From a checkpoint of a small image classifier.
Model: 32-pixel images, activation silu.
Data: trained on rendered landscapes of hills, water and sky, 72500 training examples, 11.5 epochs.
Rows from block 5, named by matrix and row number. Each number is 200 + 20 x the weight over the matrix's rms, rounded and kept within 0 to 999. All counts start at 0.
# convs2: project pointwise conv (model.blocks.5.convs.2.weight, 96x576x1x1), inputs 464-575
convs2.59,188,220,182,186,180,224,234,221,204,221,207,187,220,214,193,173,203,217,195,219,216,201,218,186,201,198,212,208,206,192,173,226,191,168,174,187,208,174,168,205,174,202,203,204,190,166,171,209,178,178,202,176,161,221,194,196,217,180,207,172,197,203,207,181,185,200,192,199,197,214,183,215,154,211,223,185,141,172,185,231,200,192,226,203,193,201,227,185,186,193,201,178,185,184,185,199,217,230,177,170,165,225,211,208,179,186,186,186,210,195,208,192
convs2.60,194,216,178,234,210,169,206,201,209,227,201,220,177,242,187,185,196,200,171,197,207,183,213,180,178,222,241,206,178,197,177,181,182,187,171,173,188,226,198,230,195,225,198,217,209,220,214,216,240,218,189,164,190,210,174,210,199,193,225,207,208,207,193,208,218,210,181,224,221,195,195,161,204,174,211,187,206,205,192,190,211,188,206,199,223,206,211,213,211,200,184,186,196,206,224,187,208,208,213,181,183,209,177,195,199,232,173,188,161,202,154,221
convs2.61,213,198,215,238,221,203,181,210,178,199,212,198,139,192,237,167,212,229,213,205,207,177,204,176,159,211,187,175,190,214,185,225,208,237,209,184,167,231,218,210,226,236,194,193,204,243,217,204,189,224,190,185,207,189,184,183,218,191,202,231,215,189,159,214,208,196,182,197,213,199,179,186,210,185,184,200,207,194,173,184,227,215,202,182,196,195,202,235,198,203,178,201,207,195,213,204,213,204,193,208,252,207,161,204,203,211,202,189,159,233,213,214
convs2.62,202,205,232,161,188,199,222,221,195,232,213,197,184,187,217,231,205,203,200,212,207,205,212,208,206,210,186,205,208,202,195,187,194,188,224,215,206,224,210,185,187,199,215,203,220,178,166,204,222,194,219,173,200,219,176,214,201,186,194,206,172,246,199,183,216,202,196,163,212,181,196,212,213,207,206,168,173,228,158,210,198,220,203,205,172,225,215,204,183,169,205,184,206,211,201,218,217,212,210,186,226,213,161,224,186,145,181,161,213,214,217,204
convs2.63,204,199,211,178,175,208,173,216,219,201,169,201,206,203,159,192,202,214,201,233,191,196,216,184,223,204,198,193,224,216,226,187,197,200,171,172,188,185,216,206,179,178,185,193,207,219,193,193,217,192,187,151,179,178,211,190,202,159,183,185,214,195,182,225,202,212,182,245,226,200,206,204,224,188,187,199,207,162,218,186,193,205,214,227,211,238,190,202,218,205,201,179,262,188,225,208,221,234,220,197,149,193,190,226,216,213,193,227,204,186,179,216
convs2.64,188,202,213,195,216,211,201,206,202,232,196,175,213,204,195,197,195,211,200,229,201,189,183,217,203,196,165,202,168,209,176,175,180,212,226,210,194,223,223,217,205,203,204,206,214,210,208,242,259,166,213,174,187,222,205,251,178,197,214,213,176,222,213,202,189,196,214,238,189,223,191,225,219,200,194,191,198,199,185,188,213,194,184,226,205,203,192,196,194,180,212,196,215,182,231,227,249,202,231,165,221,195,130,160,221,189,178,197,220,231,202,235
convs2.65,215,243,217,196,175,203,175,202,205,231,198,166,201,195,163,172,225,203,186,224,175,195,230,202,211,194,203,213,208,205,229,206,203,188,235,207,183,176,182,156,184,182,198,173,180,220,214,190,221,230,187,217,188,185,206,161,221,182,210,164,212,175,190,223,181,224,185,226,248,183,197,214,219,224,159,210,194,200,194,198,215,226,183,220,213,211,214,233,192,193,210,194,194,197,173,241,203,228,170,203,217,222,206,188,175,166,181,193,202,202,194,227
convs2.66,213,206,196,247,194,185,213,194,232,191,221,186,206,199,157,178,211,190,187,177,198,203,206,222,222,213,202,196,148,208,209,209,220,206,185,183,157,206,187,219,216,195,172,184,202,231,218,193,201,202,211,217,199,208,190,168,196,198,239,172,177,196,170,192,177,204,194,206,195,186,209,192,187,197,158,197,191,206,205,202,229,178,187,174,212,183,213,210,183,203,211,237,205,188,210,220,217,201,187,193,187,227,210,210,215,225,195,215,174,221,181,196
convs2.67,224,188,214,248,229,207,185,149,191,191,195,210,199,206,202,170,216,175,174,221,195,219,220,193,231,197,223,223,200,184,198,194,209,216,201,225,209,208,191,239,240,206,209,215,205,220,247,205,188,187,203,193,209,243,180,171,189,191,204,186,180,185,196,224,204,208,205,176,197,177,223,168,191,214,209,199,181,195,229,217,224,195,222,180,210,190,212,219,220,195,192,206,185,178,236,178,169,209,201,194,214,198,190,213,201,226,200,200,194,204,174,189
convs2.68,192,226,158,220,205,205,203,180,186,205,190,184,223,206,197,170,184,216,217,222,214,220,168,201,175,186,202,169,172,213,176,200,198,188,187,208,206,166,178,217,190,198,232,203,197,190,208,209,166,195,209,186,189,202,234,183,169,190,195,208,211,173,222,216,203,203,189,223,188,166,187,216,217,178,206,214,178,200,183,214,169,194,177,199,213,215,187,190,215,236,207,139,195,196,188,206,211,215,199,195,179,227,203,197,200,164,202,207,195,187,161,220
convs2.69,177,218,193,195,193,186,191,227,218,215,230,183,208,220,194,198,193,194,162,220,179,210,213,200,230,197,207,185,232,224,215,196,213,191,213,197,159,218,229,174,194,170,219,217,209,236,181,207,234,237,208,181,190,164,204,192,201,177,221,229,236,194,185,241,207,188,194,234,226,176,204,214,233,208,162,162,205,208,195,198,229,216,209,205,213,233,216,177,201,190,200,248,206,199,208,201,222,200,165,194,223,224,170,218,220,191,199,214,180,207,187,263
convs2.70,164,217,198,141,219,219,198,222,239,201,210,215,227,213,225,213,188,189,211,162,204,219,215,176,175,203,198,199,220,212,194,201,205,211,196,210,215,157,209,192,223,195,243,212,217,149,202,197,211,187,223,181,163,178,219,241,193,211,201,240,207,206,224,198,193,213,225,207,173,166,210,223,203,178,211,198,199,216,200,222,199,169,193,190,237,199,193,142,203,199,227,207,230,192,199,209,245,190,214,187,190,212,176,215,208,170,185,203,208,207,219,235
convs2.71,226,207,200,192,219,182,217,210,217,212,212,193,213,210,150,212,176,175,175,208,188,215,218,205,193,205,200,184,198,213,201,225,225,205,195,182,215,215,201,227,180,211,203,222,176,186,189,215,209,194,218,183,216,230,205,213,200,173,226,188,202,176,220,233,222,215,219,215,181,198,181,194,200,195,173,187,221,181,201,219,228,206,213,219,197,171,192,215,211,205,217,200,169,192,216,238,200,212,216,166,184,183,206,187,207,184,221,205,219,209,174,195
convs2.72,218,171,212,265,193,212,194,171,177,215,167,175,209,190,187,187,223,221,224,175,182,194,203,210,206,195,212,210,186,222,198,216,190,247,174,213,192,181,166,183,218,181,199,188,198,173,215,187,192,169,216,181,164,200,189,176,199,204,221,197,203,197,203,208,203,205,188,183,177,178,211,231,196,172,218,233,187,199,208,212,209,183,178,193,232,237,202,203,225,194,227,219,239,154,200,196,178,216,154,234,206,198,195,191,181,237,206,188,176,232,166,226
convs2.73,192,211,205,185,242,206,217,199,224,229,193,186,204,203,235,195,181,190,198,201,176,195,236,203,235,199,183,200,195,173,194,206,178,216,197,182,256,214,168,197,185,215,233,198,215,197,223,222,260,184,227,168,178,211,173,170,159,190,216,208,214,237,198,227,186,196,210,223,190,186,171,197,206,215,234,198,197,211,196,198,178,212,189,234,217,230,215,192,224,216,212,213,169,178,218,193,178,219,182,205,213,207,171,211,206,184,199,196,215,228,196,162
convs2.74,205,204,211,166,235,221,184,201,202,180,222,200,201,186,225,244,199,216,191,175,225,205,198,206,174,170,166,195,199,195,242,180,202,190,202,184,186,215,189,199,210,198,223,184,207,201,171,195,183,192,192,225,191,204,184,239,198,220,191,224,250,198,209,177,186,188,195,162,188,195,208,215,199,178,219,214,194,221,195,191,182,201,205,209,206,207,172,190,189,190,191,203,171,184,189,160,219,191,208,220,176,208,151,201,178,247,197,199,199,209,251,239
convs2.75,182,179,196,199,212,197,197,171,196,208,218,215,201,199,227,161,178,184,172,167,208,223,179,203,160,228,218,181,195,240,210,173,203,242,210,212,195,210,230,222,239,226,187,195,175,195,199,198,222,212,221,186,178,176,219,235,174,222,243,226,220,174,210,190,208,202,207,249,205,174,229,227,229,189,191,208,223,202,187,188,194,185,174,188,212,175,223,167,218,178,171,223,219,171,219,212,176,174,185,193,243,230,202,213,199,235,191,188,179,227,187,235
convs2.76,208,218,205,188,159,233,213,195,230,177,231,219,171,197,216,208,213,203,208,237,218,208,198,208,193,184,209,206,215,172,224,193,201,164,218,218,209,190,190,218,138,155,156,219,195,213,190,197,193,181,150,184,194,174,216,160,198,209,203,156,163,172,197,178,178,191,220,160,225,206,193,192,169,195,193,220,179,176,214,196,163,214,197,205,203,196,208,187,204,204,195,186,189,228,152,184,217,233,222,205,171,194,212,194,190,203,196,215,194,187,238,170
convs2.77,196,171,198,235,192,215,217,218,189,187,240,212,193,192,194,232,187,194,188,165,181,222,229,237,200,198,206,192,190,205,213,183,217,193,215,184,185,217,203,203,191,161,213,196,189,205,182,202,247,211,209,229,196,189,181,184,203,215,240,209,249,184,193,190,174,187,181,219,198,180,194,217,196,202,173,191,208,192,203,200,219,217,167,199,222,194,197,190,175,217,235,258,176,195,189,228,233,194,174,207,222,183,184,186,198,170,205,215,223,215,209,223
convs2.78,194,219,194,163,233,215,161,206,195,187,180,202,214,201,217,201,185,208,176,249,224,200,192,183,196,180,186,209,220,226,207,186,213,163,204,186,209,214,208,201,200,202,183,197,196,233,202,200,216,220,171,185,179,216,168,214,181,184,197,221,209,216,208,182,232,199,217,197,187,214,218,196,233,180,185,214,179,210,199,162,186,196,190,143,190,183,200,187,231,203,179,167,230,200,196,185,225,188,188,229,191,193,176,174,181,216,196,209,216,169,191,226
convs2.79,212,185,204,223,196,177,213,202,244,213,208,190,179,175,177,199,188,223,225,151,186,194,208,216,202,220,212,179,191,212,178,234,195,169,184,216,224,187,195,202,193,219,213,209,174,139,172,193,138,167,216,176,201,205,175,199,199,212,202,188,191,183,158,185,205,202,201,203,182,172,186,194,174,207,166,201,222,186,180,184,215,159,200,163,242,188,212,192,211,211,202,253,213,173,184,240,177,182,178,206,203,207,203,233,207,173,206,193,180,250,179,175
convs2.80,200,191,204,220,236,186,215,197,210,190,241,178,204,204,210,220,161,166,188,190,189,225,205,195,178,205,211,200,208,200,245,220,197,250,156,225,192,223,200,178,236,194,237,204,220,175,235,212,224,162,230,168,210,187,221,212,190,212,167,225,229,195,235,220,199,188,236,231,165,183,207,231,201,209,230,183,195,203,205,201,225,227,208,220,222,197,206,181,214,198,215,230,228,156,213,173,174,208,190,229,210,209,190,204,223,217,229,192,201,193,206,167
convs2.81,235,202,216,227,197,209,178,202,181,212,223,229,164,191,218,190,202,226,193,221,176,182,170,180,166,226,200,197,209,201,210,194,207,208,213,193,195,195,209,162,199,149,224,173,212,256,251,226,256,177,144,220,166,165,175,220,235,218,157,240,229,204,216,234,185,183,207,224,195,166,238,193,214,201,197,207,209,195,218,185,190,241,174,183,210,168,193,194,188,233,211,192,204,211,182,158,201,178,177,205,215,158,173,201,188,230,177,220,178,198,213,181
convs2.82,208,214,207,153,189,195,216,219,197,202,199,212,202,199,231,209,183,175,209,178,184,223,171,187,199,201,214,177,186,223,194,195,194,203,208,227,186,203,220,239,206,226,202,199,204,133,173,209,186,180,178,202,216,230,235,200,190,214,201,237,172,199,184,186,218,206,216,211,200,190,212,208,227,188,192,214,159,199,166,187,209,204,201,207,231,182,200,206,172,228,205,182,205,181,202,234,218,204,218,176,222,192,209,192,219,156,199,212,190,202,195,190
convs2.83,218,207,205,199,189,211,163,201,193,184,212,216,183,203,173,165,181,208,197,215,208,231,193,240,176,219,186,188,210,181,229,215,171,217,153,193,200,212,174,222,216,170,190,211,196,213,172,199,183,180,193,180,228,204,242,207,194,201,175,237,216,152,191,185,200,200,205,164,152,197,195,215,178,186,239,200,190,182,199,194,188,211,223,186,195,199,198,203,201,191,174,235,191,191,198,187,178,223,179,213,157,188,221,206,199,237,211,180,171,209,211,184
convs2.84,208,218,179,186,193,217,205,194,175,219,173,187,232,221,203,191,172,208,185,257,203,204,221,201,199,183,190,199,185,190,219,209,174,222,208,190,234,213,148,214,187,204,187,217,186,221,242,218,272,167,194,198,155,204,201,196,197,186,158,177,196,203,195,221,189,201,174,200,180,204,198,170,188,177,229,185,215,175,206,198,185,213,213,220,176,190,179,214,211,186,216,152,193,206,241,205,179,226,220,161,194,174,139,182,212,197,213,225,225,196,188,160
convs2.85,196,229,177,169,225,206,223,208,206,218,210,237,226,203,189,217,202,165,197,203,214,226,205,205,211,236,198,225,193,207,209,214,245,193,217,197,184,182,233,221,186,194,220,201,205,199,200,221,224,263,207,220,194,209,200,229,169,207,244,241,225,243,208,209,218,187,195,229,252,224,208,166,226,209,183,201,206,214,214,187,198,232,180,235,206,204,231,204,192,226,221,204,179,230,213,208,238,188,218,203,191,203,209,202,196,165,219,211,205,178,183,204
convs2.86,196,209,188,160,201,181,206,215,196,213,193,189,188,196,207,243,217,192,187,166,190,192,178,189,217,198,209,184,212,197,214,211,186,189,217,182,194,183,193,182,203,220,198,197,194,199,207,186,234,213,205,208,204,183,208,217,194,220,213,185,255,174,182,212,205,221,214,195,173,208,201,226,211,183,200,175,179,223,176,202,263,230,216,212,209,194,189,194,198,248,203,167,214,177,159,223,181,210,191,204,191,194,217,198,197,179,209,213,219,190,204,254
convs2.87,177,208,186,204,191,189,201,164,176,207,188,182,204,191,193,183,186,205,229,197,211,214,170,179,211,174,206,196,214,201,168,204,205,223,174,203,201,191,212,198,200,228,219,210,242,180,176,176,136,175,221,219,215,187,205,186,185,206,171,200,171,180,173,220,187,187,210,185,183,214,201,246,208,202,184,226,215,187,188,186,236,200,171,188,230,231,178,209,193,192,236,193,174,181,218,178,175,204,204,169,188,192,228,185,208,177,199,195,230,198,260,188